config = dict(
    train_examples=195000,
    mlp_ratio=4,
    layer_scale_init=0.1,
    dropout=0.1,
    moe_every=2,
    layers=12,
    optimizer='adamw',
    lr=0.0011,
    beta2=0.99,
    grad_clip=1.0,
    batch_size=256,
    epochs=9.8,
    lr_schedule='cosine_restarts',
)
Rows from expert 1 of block 3, named by matrix and row number. Rows with one number belong to one neuron. Each number is 500 + 40 x the weight over its row's rms, rounded and kept within 0 to 999. All counts start at 0. Numbers have three digits each. After the name is the row's rms in percent of the matrix's.
# gate: expert gate (model.blocks.3.mlp.gate, 8x192x192), inputs 64-127
# up: expert up (model.blocks.3.mlp.up, 8x192x192), inputs 64-127
# down: expert down (model.blocks.3.mlp.down, 8x192x192, transposed), outputs 64-127
gate.63 127:500523501502486554452424510516558538539548509558510515463492472469465481524491474454482545502510488565485432457500499432503416457483444490479416551531416471529532496418497450483525561437451524
gate.64 118:491506496503492521469470441503567530458468470443456517526521450443477498486588524508502511517522552517497505562485547540518527488507467497476408509503519474426555640482571518527412490493500533
gate.65 091:525459492509456574458513479458492508503539477576524416531496537508432541533474442502533531523584480508527492443501502460426446464443525481514469520486415515458560498429481421521482591442493488
gate.66 095:563565546472453513517446510430496531522560539511498484497519553484438510458501532546463586525471504518517551504486492460508475480463511464495507530512578460452509521515511546432580538487506488
gate.67 100:511552467479434498497455371441543513464443499433439528584521550541460520504508591514541472535488599505502562582496472480526470537477458535504474500426485554471491583413510498467437494524523448
gate.68 086:457457459476545419589537489634466472489456458519443449491492503555628463492524545510503493409474483447448501443499529548462560484516485529516506398469570480474449458515475571431544496535585474
gate.69 087:523428538441444486535595543446518445625512454516468508534585512553539534409496491498394481440471453472473504412474448529551489537509483533526535497564485491495474488553485513581474499501486524
gate.70 094:547479498483458564461500483530516493481514503509534433524506514459457495496496493501507553474470493551487459442510548474497502488476529477535475520598400505434576554393583497526496508461493469
gate.71 106:468525535495530456596591431537408558459477468442483478481497475464552563497542483549491508510449522474451539438462473519501514542530429481505527431422532521493515511480512487438523515481524486
gate.72 107:570503478510551546482525411457476474455525552498584470598503500424515458549503475500512548503536476568497491535558548396482393474461506446515488510529494472500522486503494484520534560490496458
gate.73 106:477493477472482515566582472506463493484431512443568482485475393503564587454510445484483588518468467488439489386470492499502509548543467474507528449452509493513552485507491450470543518489536487
gate.74 130:512504441544551523473427471563469509457454507529499499475506490464518461537547526490502457527549533517486472521557559460393529449519462493480517486460539475474472510449468576495497496523516391
gate.75 109:502476575590544473551581525538445526490539486540523508521442535530581466547535481518560473483490354457468497505482510477496519447464472500474532479500543499467452497564483542478578468493606463
gate.76 114:535572536572456515518566509558514501552492479538438533485495491530517437515548442506521480478515481456537504568502530525423523392434533524532494502453490470492523497482516511453510553494549486
gate.77 088:556517584527477496504486522439545444474574559499489478528484598526484508567444442496577580523502462503565566568507463449524391483433485538513542533548471540467503484500476487511540492501494492
gate.78 072:483533465423490469534463560420489493464471527480495501526517544512547531494551527487472507515420482512454467454519450457572464602516458488477425482538457500492439455477498449525506471490432514
gate.79 108:555520472517534496501477515502508554450517521529551531450510487510493435541536443486470501457528511484491466494544520484435527425454541459495537482475501476510465517471481506507425520530509336
gate.80 116:491545539517550594531438405453436535532498494480597349564539524413505487441482504537470495480482525528511458487542540505409476469503542484599526490489510532499526468505501502447530514454496490
gate.81 112:521495492541574524468385448471464568448558491484531461516510560351512473536502626519488431568514557544504479505497509441494483527483482458480465519547501614508551511481505510488481481515450534
gate.82 107:508514591419516486597517485476443539533470503526553425523556529521498498503479452448465552469503537476507436444494468497440447487503499548560552510486541492494524442529507527484543499429480477
gate.83 059:524483480536487531499620530481429546464526448541583481527533497494544525469523488517533471478541472465472499457479465507562556546557576493505555515528460506499520513516516433506516474545513516
gate.84 120:485519509477491489534536493494470485445446529442536424513475458505508613485488533480475553535425528526468535422465470459541458558495471510492556482391554511472503497532516479445552531482484486
gate.85 096:585449533536534453486517528472453532497512506484552465418474493531497610479534500550490473465530501523411505438520560503498510528545554466468464491535495523415455502501474440538549512523478509
gate.86 070:556516424521485502511496557526493533510489515540454486468468485514542550492480505554548495481519491457551557524562586506493556506539530434518506458518450519520505536444502539520510437554469500
gate.87 105:576499461532505536459536545507510476578478581476531531556456463529498479484448448530523528389571414458456485523592511511523502483575547479488509479495498443479433512515486452532515536580480484
gate.88 100:511485543453551534518424455482500460568467520455549358508551504440533580342442576568421468464496505542443522434546527461492446533533490485572469475552489543516503469485509451498510493462442509
gate.89 075:456536475499467512486494472504530431571394511498518445456527450510524521450458512441479559489519468534498511498514500500527489498514465534545512493450529500467496498499535475465528602521514502
gate.90 113:510484485507580483517476480528513513435432498486505485542483468498526471546524448434530519478592577527472483547565574439437548430545485493525465477520532496407486543460483518439508493478511405
gate.91 118:464582425523452507503457463505523557492404517456437487462528492491475575427506583535508434578440556502500593561497448520493558574497435566497452474364509532514531520452531527403458503492484500
gate.92 113:501464540461495509520564482505515506449452487524524491521518528454447555529528423474519559476423475445507490501500454536538491499510496511534524505418492508446499525503533508533454516446519491
gate.93 108:464503587468545443521457453461516524494464435513483513479612567525554497494538526451400528501540583508477526540498531493420416495492465532528479510538539476513515484521532486457471514548454511
up.63 127:527576546453549531506430555531547500544472523492492527405452472510548482516477529522492529457523476543468455485539607468529479510523492471507454487558465461544468463500526478516566490518442518
up.64 137:511480497482469442481501540549511434515469487509454522506496463541534502480493507458493476539499511517531521505431495520560495561453480547446505541531540420578456489591503513572495501479521551
up.65 070:511473515546501428506488484474485475419522543494470564462501516457487460567509541510502548452404476465500520551462522514516535498495439507487600510481557499481445568553559602538431498542555464
up.66 096:436521460528483573490506492588488527531519459518487508552492499620471497498446550503504550499527501509460575526526493507481465522550526463518521498535467472486547484547502554480551507540528498
up.67 098:473449455530618474475572492579494511478527460485492519514461443506454426541531448491506531477546475473465466541484580554479551448542477475481497542527515400479505516492565532522473494460568519
up.68 079:524514566542434554476522471446510563558475527632491525432511480508524552515521502478554525430551441468448530585517574510444428461527469455536438494487516564488523488483485535555519547538479547
up.69 084:475453501436510492484597520449425470555520477494545463531550527528481550472471437470478458522483503539553530415499412507548452525511550460522521554541493455527512473548452490571512558435485526
up.70 076:439499514468602517519479508566450546481448457529582493474484430547534518544538458462498484486545492481464517452494511452506487518535497499518495471495498504495495480507453480496493540442521513
up.71 101:493455490452508464478517487524494460492546478490543458530527465461481526495475532463421438507496547529539434468477466499460511538461518516531520510524476525488529485515486495534473462471423515
up.72 102:462482476500482467558488541532432556492468534514565482431474504539498561483501486549499512484463509404498478419465496539415589486515508473508526452471502515498531474494504565423530426480574475
up.73 096:517502475561502539483568453528497486487486530492545504502439451518487474496529452445519617503482399517536503452490542485528509491483454480471495526529492474514517497539477485494545543522577487
up.74 149:543499524505516470480467470401547494533502442494439533475595601479517518458561578519415433531517542516510526523529502511492461505423442516483493510563450546496502526504523460511406492579457584
up.75 109:510490483496454542446453548490582483534456515542507518517521536529457472525455508407539460473555504487523525604545490483479460434484517579479448506510422499475464478502491510514481469543531519
up.76 118:493521489489550493445432579526481449453570501485489486458491450473525531513506512515475553532618486511536516473516533490494490556496542452496472481551529491469489501529494467518509478531371507
up.77 089:449448509565501422574541466483490543511489483481496492528438497511552485502535539454509465478467511453456518457449452511561537575526430584470497473444471543513485485527462466393568461511541489
up.78 067:500566431505556453449512543379466523467546495504498498492488515546502547578542507505549580562466457537528528520519466445478464572491542473486472489554498507490475485507482511512497487512486506
up.79 126:490493464546439569444492554551554470444519592486549513475437491469448516530476481503591492455493417529487503497511462477589531495470503475503507484440478531480428553458481467510488526548520451
up.80 136:471495498509519532503531539557495546469495482540457454442489472490526546514491456563551488454582520490466537493626536483421551473609540444531446427526447536452559523460510412465504461540495481
up.81 108:510546504491502455528601517534503454459498566475473500493473434542492508488531483534487520486479449531501537470518504548450502481449502481503501484432470431474490546477522406520465613464535447
up.82 108:484450487509559583442490496511474449538557493483570440509452516465567495480447557533487495504542488600488472425509572481565520536535514459489531476541491495491543492514528504537561489516527496
up.83 059:512493476501550498484523569506516533404545513529487494497481489471471433537506479456503459490450476492501470579542504534468570485495494480489506486456529503523458534431505496523450560448545457
up.84 137:554488418434444525489500516511557522479458600479481493505491485520443579467398515497561482472456480471496519525521459471548452556543463538498518503448454537509456511440457454516451503540446501
up.85 102:480508511467514557510526516449473604468548490563540521501493538551514503562508441464488536489503491468481489483476483436428486492592492435495484512540497458511502486507492517463532468447443477
up.86 057:445490505561490535488547511543495453543552539554446526485506465501440474522496439526511633497505419544466477491457485509514481555462512517476511462559448467490523471536506402505510500499515532
up.87 120:531445445519494512502621506531503469572497529438561494585460439517506506470439473519507536409524402488447512512535491520547558528587541507505545494491523465478426505554492452539536526559513495
up.88 098:541512497479580452487394533490447516444540559458550404500467490434475539475499551506529489598445510563522433445473478449538468548459487462475443533472538485536462482469429495519526552448429509
up.89 064:515534417480432482497538495514499467468464599498444498483465414472472551555535526516528514519427425499483523507465468475489504592459432572474537505467406496536546507470482518464441495503507503
up.90 139:502529559487530406487461577549502491453486500522450554469456477531497436548486453465567476548510518538556494554462484496540520459467485517422472556469552455550426528526453531465526539530526522
up.91 114:466522467593491541434452511553538467576495459569438545465540528514525413478501515481478437480540456510509513526529506564510575460516490561483512486475540453545487478517498578464496528526545534
up.92 115:560449519453503514481498473515452449476502503488602458519493522489516509550434497484480520437494451477527382448502547504547475521502495484564561532503497502502434425564475528581539506472482483
up.93 109:506575485493483488529424503475509492462513481500472510551505473437486513534514563559489493542431523430537481519498462464533511586482457517506490519420508493514405497506491568432554508508470453
down.63 117:520496493475451514534547471496446561438606464591501509504519528524455549480489431494500555562497444496520521463449464570477536533492526476510532549459498565550585483559471504490433514464524533
down.64 117:502540468491536542474491504540454534492505428474615452509537480513495520522497503474547529476536527449492519465545482495467456464549545494537413489501400519431466512538570511493547492523468514
down.65 082:505505467535489522568528488471532596471521455512535427496491500506481504520468465468509524515507538534475564437463405463460522480596542557557554534526541544507480432552475477396503534456485536
down.66 103:596447465476516504495547458546538506419517514472485440511539506337486508475550468484487515575544499524562474506527518500419475502442468541498525535421468474502492499446438438495486510543529512
down.67 099:449557511463509571543518474490549525414481430522505509456517414478484520537540515558441457522462458529544545514493458560501520519536443487588522521527477550531542470402478495463477506477545545
down.68 086:529457423497558445491520433497491468501535431521523562525468542531543456527521520526463453468490580474498374539489598488422519508381505479506528481549514457538524487510541497497466538400486514
down.69 102:433489473536558529498435455503522565428481528493498525501508510547494466533481521509542435532466520509520535555508510465433502499530542483519515460475463572388522503481554453479520523498498458
down.70 086:479558548559513451481523488518410533500456469538490520578467507480516451489589572578453514527547533447505473476506604472523578490511466489479494501512533500446512495557510539502474535483493530
down.71 105:474466482542462464535436526491496444519462559387501453473484506512569485492475529543612488444562483474494522464496444490460554503519437485577536468482491520522472480426453476526503505528519463
down.72 101:450484451520533519480523484491502557539406548490563452498525467532533487502489521473515494514483425488509560470496468488437496461573511561465456498554433493457508444490591511464512499504565544
down.73 103:544528516443553548514574466467489564473469492525503575471514512509511499506531494489427491542495568511500505595467517524508466470491518490487479563483486531472521472588499498459523518471424560
down.74 138:529472500545522497507541527476505479436503453531489430504472513498504469460462540446463488514413490511494469412451525500458530513510516602480481506511429574494542431518494506481499484526522518
down.75 110:468458510556502466513459501499491494513490490483553463496494565513553454457501454556612426470501544492523501520499433530524566467525504493535513539438457467442498490425466460516527510519514453
down.76 109:540495546375533443497507528461539521477510474578530487535532533436530484480505467469490524570493483511513476450553496508508483526514474535513497536437457459558495507441547476509492507444482550
down.77 091:399442465561462504509484473509532459509420499560466485553500543513528471509536527464555444493492479462437509490522425498547535533492496583529482516487432518477510515483512496521545488482541491
down.78 077:412493515474505478557454519486477549510499474506486536536489479520469527465474498517465415568508578507503489469472424535561572472466531510523490516486542485421476529589441518560523520481487489
down.79 125:493517506455489516620550465500516543531568563500571520526545548488499498434516441487538493476485473473499502540575489538478544462498548468478531450483534467480470468515539485429545468468500443
down.80 112:510534483532539503481531422535482521547503581470542542536564473535503529511474509464431543461494537516493488522362495514406510533476455551466498524469554545565514502525491527512429491491525530
down.81 111:509451437453547509440478544582521585522528485478558482497514546532451490466467503461468439441467488476500498527458545554423581450562537457564525428495568552529528483480547496459528469548495507
down.82 100:583453505470462476497456500483470554545493472533459441514512563454477472534572566521497553507536521473441513502551471447527473390522478527542447537529503526486442492443489513519507512490470463
down.83 065:477470483501544529519556493481385492543520473494542516478479469511500514487551393427428546477472505522569413510497484549494465505497517478529537456565515440500513520506512495534449511444446465
down.84 124:526476531474525433508512478520529471544488447529468464427528521495550429468527453484523447487532526526515416474496534509448519466497466550498468520516472389527497482505507519528469496545464529
down.85 108:495525536539542479470454541516417475492461532537480555488439535528460584509581585556526514531536474467485470455535556488429455498474518434498535441596505463512500528512493534584477459504480520
down.86 067:530480571525408525513515541488468498546484505459577492460531524507565577475482475446441515423447470500530559541502449475599519530538413427520509528523495473511461573462494533528495463473374579
down.87 115:420508480530476495537451453503560516476493473451486503538531438558585474482464517450469468524557592488471589522456515458525495505542550598537495522519531509453447510527486436482475518512507458
down.88 097:497421466520505529514476497501542557504499476459528490460474497478487414519534516510548514523485463512503537496552517469548483491576520494569542517562474458377440484446555452504571491503521497
down.89 076:491471465499478510473503473496517455562511508483493521469493523509519456504541471514512454488584479518537502539521509578653535526491477514512463486555549371487455481575487509494506521582466539
down.90 117:442526484482471531566410462515538524486489561448434513483484496551453484515540513529509552494580596473506518517515484517470516515503495379567511510522546454510502577499495469464488493484469493
down.91 117:497585538484461537523542453512538532504461481442449498524486516517514575526452539526539482454544525496496537436460455432548462598479499508485511469461494548524452528527530450443486524483456490
down.92 105:543529515520479514472483513493548458483456549461454505444512477510526526461500512483512489487500450565541498516508501463546503553421441503492599459503509490507513567432442445500475483503522491
down.93 107:507485475491496529495463536488550440505455497510499518539444533408477399487499578537459518514516452487493494452497488516579467495519449501447516546525501478485566517442501553582431525504498530